{
  "model": "sound classifier",
  "dataset": "short pieces for a synthesised band: melody, chords, bass and drums",
  "train_examples": 26041,
  "time_shift_ms": 50,
  "n_mels": 40,
  "hop_length": 160,
  "input": "log_mel",
  "spec_augment": false,
  "win_length": 512,
  "targets": ["tempo"],
  "num_classes": 10,
  "arch": "jasper",
  "norm": "batchnorm",
  "hidden_act": "relu",
  "drop_path": 0.2,
  "depths": [2, 5, 5],
  "kernel_size": 7,
  "stem": "single",
  "widths": [96, 112, 144],
  "mixing": "cutmix",
  "label_smoothing": 0.1,
  "loss": "cross_entropy",
  "init": "xavier_uniform",
  "residual_init": "none",
  "optimizer": "soap",
  "beta2": 0.95,
  "learning_rate": 0.0027,
  "beta1": 0.95,
  "shampoo_beta": 0.95,
  "eps": 1e-08,
  "precondition_frequency": 20,
  "max_precond_dim": 1024,
  "merge_dims": true,
  "one_sided": false,
  "adamw_lr_other_params": 0.00082,
  "magnitude_pruning": 0.3,
  "max_steps": 32300,
  "batch_size": 64,
  "epochs": 79.4,
  "lr_schedule": "cosine",
  "final_lr_fraction": 0,
  "warmup_steps": 960,
  "weight_decay": 0.05,
  "adamw_weight_decay_other_params": 0
}
Rows from block 8 of a small sound classifier, named by matrix and row number. Rows with one number belong to one channel. Each number is 50 + 10 x the weight over its row's rms, rounded and kept within 0 to 99. All counts start at 0.
After each channel's rows are labels from the 100 clips, of 14976, where the channel reaches its highest value: "responds to" is what is common among them. Only what is clearly more common there than usual is listed. The data: short pieces for a synthesised band: melody, chords, bass and drums. In brackets: how many of the 100.
# convs0: first width-7 conv (model.blocks.8.convs.0.weight, 144x144x7, each kernel summed), inputs 0-143
# convs1: second width-7 conv (model.blocks.8.convs.1.weight, 144x144x7, transposed, each kernel summed), outputs 0-143

convs0.35:47 46 52 55 60 48 48 31 36 71 52 52 43 47 59 60 55 50 62 31 41 34 40 49 58 61 49 51 44 53 59 71 66 56 62 45 39 61 57 58 57 35 49 50 38 50 60 51 56 50 28 55 40 62 56 64 64 58 25 40 46 57 50 50 68 47 37 32 63 54 68 49 37 66 44 39 55 60 46 57 38 48 45 46 33 61 70 45 47 47 34 58 47 52 14 65 43 54 45 44 47 46 63 44 45 42 53 53 48 62 48 61 44 46 56 47 52 48 54 50 60 51 46 62 31 44 64 38 42 53 37 55 55 41 55 43 40 59 43 35 56 55 45 46
convs1.35:46 46 49 53 38 38 53 47 43 50 57 48 56 48 70 59 60 68 43 69 38 54 54 57 34 51 42 45 71 37 46 34 55 33 47 48 48 47 38 58 29 46 50 59 60 51 41 51 54 38 51 48 62 48 54 56 65 46 41 39 32 54 50 56 28 54 58 61 41 43 40 46 48 64 43 41 64 37 43 49 40 44 45 43 57 45 41 60 53 54 75 61 64 41 49 32 63 61 53 42 26 60 53 46 49 57 40 48 45 49 64 35 61 66 29 49 35 48 49 55 64 48 39 65 64 60 62 43 27 39 52 42 61 43 50 37 57 45 54 37 55 55 57 57
responds to: tempo: 150 to 160 bpm (99)

convs0.137:45 65 60 59 52 38 67 39 55 63 50 55 65 30 51 48 37 53 42 43 47 50 51 47 53 45 19 52 56 53 50 55 29 65 51 41 37 55 42 41 61 47 35 49 42 65 53 55 58 55 41 38 26 55 52 49 63 47 45 47 50 64 70 51 56 53 43 32 41 57 58 37 47 41 58 40 50 53 34 55 60 38 66 49 47 60 51 44 57 62 40 47 53 59 47 48 54 52 36 51 63 51 36 38 34 38 54 40 63 59 54 31 36 55 46 44 63 47 34 67 65 49 55 50 54 57 27 52 54 66 36 57 42 53 34 50 44 40 57 62 54 34 59 44
convs1.137:26 39 53 54 56 38 32 30 50 37 48 49 45 60 39 58 41 34 56 59 42 55 47 59 38 53 48 53 42 40 49 53 57 47 45 58 53 55 41 68 53 45 55 53 47 57 64 52 41 39 49 22 81 57 56 29 55 47 54 59 47 48 39 59 40 54 46 61 58 40 48 42 63 67 38 66 50 45 54 46 36 60 47 34 61 44 62 38 36 53 47 50 38 69 53 54 63 33 43 56 37 59 53 35 47 51 38 51 35 42 73 63 38 39 38 43 53 54 59 32 47 46 47 54 42 31 65 36 56 39 62 49 53 49 50 51 60 55 45 47 54 50 52 50
responds to: tempo: 130 to 140 bpm (58); tempo: 90 to 100 bpm (30)

convs0.33:55 64 42 44 34 55 54 41 43 41 45 46 52 42 59 64 49 71 59 45 57 47 59 42 55 45 57 52 45 52 43 18 47 49 50 64 48 64 60 43 46 51 44 62 57 57 48 54 52 48 56 66 68 45 33 47 45 43 36 58 51 50 54 40 60 44 55 11 45 58 28 54 61 62 53 67 36 55 24 55 55 49 56 58 56 52 49 46 50 47 47 54 51 50 46 69 49 46 55 47 54 00 44 60 59 46 58 51 46 52 48 46 45 50 59 60 56 45 55 56 48 53 56 54 51 55 66 42 52 49 61 55 39 49 47 40 41 42 51 47 47 36 48 51
convs1.33:54 50 68 49 38 63 44 55 44 63 50 67 38 43 43 42 46 60 52 49 45 44 55 54 45 47 33 66 46 56 26 35 59 53 80 50 52 62 51 51 50 42 54 36 50 49 43 57 43 57 23 52 42 56 55 46 56 55 58 53 67 53 61 53 61 38 58 09 51 45 58 51 39 65 56 65 58 40 33 53 57 53 54 44 37 51 61 48 59 46 65 46 50 58 43 42 34 49 54 51 45 43 49 59 42 48 58 47 69 49 63 43 46 58 62 40 38 41 61 28 48 45 49 47 51 36 56 56 53 41 35 39 56 48 41 47 28 47 46 63 53 39 52 59
responds to: tempo: 150 to 160 bpm (98)

convs0.75:47 57 44 46 58 63 48 62 50 64 65 42 47 53 49 68 44 51 40 49 40 43 66 57 52 56 36 37 54 52 52 35 50 56 59 58 49 42 49 45 54 43 32 48 57 56 63 43 56 55 62 23 42 53 46 62 37 55 32 56 46 51 49 45 47 35 44 50 58 45 39 53 47 40 53 34 41 55 50 78 43 37 74 53 53 53 81 50 64 66 62 47 47 63 28 35 45 48 41 32 55 53 55 45 53 34 65 43 46 54 59 54 60 52 49 56 51 70 51 55 52 36 43 35 48 55 51 40 42 46 42 36 44 48 19 47 42 45 51 50 62 43 43 50
convs1.75:27 43 42 53 58 55 44 48 53 47 58 61 41 65 38 51 42 36 36 49 55 43 48 42 31 62 38 42 45 57 49 50 47 49 43 52 52 48 40 61 59 37 42 56 44 53 60 61 44 39 43 30 50 57 63 37 56 60 46 55 39 49 65 59 47 50 62 45 48 45 55 44 69 55 38 47 54 43 58 72 57 48 43 41 50 49 43 44 41 52 47 41 50 45 74 11 55 35 34 51 60 49 41 22 56 63 26 49 44 34 59 59 47 52 53 59 59 56 55 53 52 49 33 55 59 36 55 42 66 48 57 57 48 50 40 56 55 48 29 35 42 49 51 62
responds to: tempo: 130 to 140 bpm (93)

convs0.13:40 45 50 45 40 63 52 57 51 54 36 44 46 53 33 54 44 54 59 55 54 46 69 43 49 34 34 30 55 53 48 47 40 36 52 35 52 40 50 48 51 61 46 57 62 51 53 34 49 63 48 44 43 38 53 59 37 57 61 66 39 48 55 33 56 44 41 30 39 38 60 54 55 60 57 55 43 31 29 63 52 49 51 61 60 51 61 42 50 59 57 55 56 57 61 40 45 50 37 56 42 34 62 59 47 51 52 52 52 70 53 56 46 62 53 63 65 51 66 76 68 56 48 22 65 56 55 56 44 52 53 24 50 50 28 57 47 54 58 40 38 51 40 50
convs1.13:31 41 31 44 51 51 54 52 49 63 40 45 63 58 62 50 52 36 45 50 48 38 56 53 54 42 22 50 30 36 53 46 41 52 51 57 54 62 51 32 65 22 51 58 48 43 47 46 34 47 48 41 62 40 65 43 46 50 46 49 39 43 46 47 43 51 32 51 45 50 60 26 43 54 52 52 46 52 43 40 50 43 54 59 41 52 47 58 42 56 52 51 61 41 59 46 39 60 56 43 47 36 51 27 57 57 33 62 60 37 71 34 59 52 47 51 36 23 36 50 59 45 49 52 44 51 49 33 34 49 51 46 30 47 44 41 33 38 43 46 55 41 58 29
responds to: tempo: 120 to 130 bpm (100)

convs0.90:37 53 57 63 41 37 71 59 37 53 46 59 35 45 54 44 56 65 60 38 53 46 47 59 65 65 62 45 48 55 62 40 40 41 62 47 44 56 56 30 47 45 65 39 61 39 34 52 58 50 58 58 40 49 37 47 38 39 40 35 45 41 48 48 57 50 34 33 49 49 64 46 47 33 50 70 45 41 32 66 56 50 43 37 47 50 29 47 67 32 60 40 59 41 46 36 31 35 51 65 56 61 56 51 51 43 53 53 42 41 46 32 33 64 38 39 55 55 39 28 44 49 54 43 42 38 46 55 58 47 49 50 56 44 35 56 65 43 52 45 57 59 44 43
convs1.90:50 48 55 31 38 75 37 32 55 52 52 62 36 58 45 46 48 37 62 55 47 35 60 28 39 38 59 56 57 56 52 51 49 51 52 44 58 60 41 61 46 46 39 43 48 41 56 50 29 45 55 44 44 43 46 37 52 57 49 56 53 60 60 49 48 48 56 62 64 42 32 39 61 56 49 29 33 49 73 33 54 49 42 50 58 26 42 69 50 77 34 39 54 55 48 58 38 57 36 48 61 53 42 59 64 44 51 61 50 37 44 51 67 38 55 48 47 59 47 58 37 63 57 62 33 58 36 52 47 51 54 49 34 59 46 39 50 41 46 61 50 58 38 53
responds to: tempo: 150 to 160 bpm (68); tempo: 100 to 110 bpm (32)

convs0.102:49 47 55 68 45 26 37 44 53 54 44 50 69 49 48 44 55 39 56 35 52 54 42 43 52 50 56 70 30 56 29 56 34 53 51 48 69 61 44 62 75 55 64 34 40 48 46 40 39 68 70 61 41 52 54 47 69 56 48 49 62 60 34 57 57 63 52 28 49 47 55 37 61 51 43 56 35 53 49 60 49 38 44 64 54 62 43 51 44 46 50 51 48 46 50 55 38 46 61 65 45 47 44 45 45 40 36 55 62 44 62 65 48 44 42 60 46 38 55 46 57 38 64 50 57 54 54 48 66 31 32 46 51 35 57 55 35 42 53 48 42 47 50 71
convs1.102:47 40 64 41 57 51 45 68 58 56 57 47 40 40 52 49 69 51 39 48 62 48 47 54 52 22 30 45 45 52 59 49 52 49 46 47 41 21 50 40 46 60 44 62 53 50 49 29 43 55 57 43 50 47 50 47 36 48 41 33 43 42 64 30 36 46 42 49 39 31 56 56 46 39 56 47 50 41 49 44 57 63 39 49 36 28 61 51 44 38 46 42 59 49 64 54 40 71 45 41 54 49 48 48 41 59 50 44 38 43 49 48 54 82 59 32 50 54 58 58 38 36 31 46 55 69 51 50 47 76 57 43 44 56 39 48 57 40 48 54 57 53 37 45
responds to: tempo: 120 to 130 bpm (100)

convs0.70:43 59 25 28 40 47 53 43 37 57 25 54 54 38 41 35 44 40 53 53 45 35 47 51 57 58 43 61 46 41 49 36 39 57 64 52 40 46 44 54 31 46 46 56 45 60 44 74 73 44 46 45 49 47 56 46 42 35 47 59 58 74 70 46 50 35 59 60 45 59 57 47 43 47 61 48 32 51 44 43 47 57 50 57 43 46 59 52 52 44 69 46 47 43 53 42 44 41 56 67 62 43 48 47 47 48 45 39 63 58 46 51 41 43 45 37 28 35 71 65 63 51 47 60 42 46 48 41 27 54 52 48 57 57 40 49 29 39 48 67 47 65 47 46
convs1.70:52 45 57 58 53 44 47 52 68 51 57 56 43 58 40 50 52 52 39 32 55 53 37 48 63 54 63 43 67 31 50 72 43 58 40 62 37 43 49 50 44 46 41 59 46 56 45 48 64 41 51 61 58 71 39 33 59 42 57 50 53 37 39 60 61 58 57 41 68 57 53 46 36 53 37 56 66 79 57 48 51 49 60 65 53 47 56 59 44 43 40 35 65 51 45 68 43 36 58 43 54 49 42 44 35 38 47 61 56 43 59 50 47 45 42 41 44 42 50 59 22 61 63 50 51 49 61 55 58 36 50 36 34 38 42 54 46 25 66 44 50 58 53 66
responds to: tempo: 150 to 160 bpm (55); tempo: 70 to 80 bpm (31)

convs0.65:55 53 62 41 32 41 47 39 47 47 56 47 61 49 62 51 46 62 69 28 47 56 38 61 48 48 60 40 52 52 37 50 40 58 54 41 56 61 58 47 60 58 54 54 36 50 43 53 33 70 62 55 37 53 51 51 55 47 52 54 66 71 43 25 48 51 61 27 51 30 66 27 49 52 53 45 38 37 50 47 48 43 54 68 57 76 45 58 39 42 41 50 58 56 73 44 59 43 39 47 41 61 53 45 60 58 33 73 52 64 41 64 48 51 46 46 39 47 59 57 58 49 42 34 41 58 45 61 58 41 39 42 55 39 48 58 45 51 52 40 48 36 43 59
convs1.65:54 28 39 48 61 58 65 47 55 63 49 30 49 48 54 55 47 48 64 70 48 42 36 56 53 37 38 35 40 44 49 46 41 41 46 50 74 29 61 35 67 55 56 51 48 56 60 50 62 39 51 53 66 35 53 48 47 45 58 43 56 35 56 30 37 43 54 54 37 54 46 51 39 38 52 54 29 50 40 45 62 49 47 56 53 37 47 48 45 34 68 55 46 43 35 61 49 27 62 49 58 46 40 43 44 34 61 46 56 48 69 42 64 43 66 32 49 34 42 48 41 41 57 54 45 50 38 53 47 56 70 36 35 55 55 58 46 42 46 49 57 62 40 40
responds to: tempo: 120 to 130 bpm (98)

convs0.114:42 59 35 36 60 36 40 47 46 68 62 43 55 48 50 58 58 34 41 51 60 52 34 30 61 59 42 39 54 53 42 63 55 41 43 55 32 44 53 40 59 38 61 47 46 48 57 65 31 44 38 44 48 55 42 41 56 44 58 54 60 48 74 51 65 48 39 58 32 53 62 54 41 39 50 62 54 45 65 34 43 51 42 51 52 56 41 42 43 61 51 62 47 61 51 61 39 38 45 69 35 43 57 70 32 48 45 47 51 54 63 68 51 43 43 38 63 38 42 39 47 49 57 62 47 53 47 49 39 59 36 44 55 48 38 61 30 46 69 44 36 46 30 48
convs1.114:69 49 37 55 50 41 55 55 38 52 58 48 54 50 46 37 48 64 43 56 52 51 62 55 60 45 57 51 38 40 57 42 46 56 45 50 55 37 43 49 53 49 58 59 52 52 52 79 52 44 53 48 24 48 36 61 58 60 42 53 44 48 63 48 53 46 48 62 63 77 43 63 54 52 55 69 30 47 43 58 66 58 46 44 42 61 47 50 74 54 52 24 61 61 48 49 38 47 66 53 64 52 47 63 61 37 49 35 48 40 38 49 40 31 67 54 58 72 53 37 68 53 50 52 43 55 37 59 64 58 60 45 47 61 61 61 55 60 73 51 42 46 44 54
responds to: tempo: 130 to 140 bpm (100)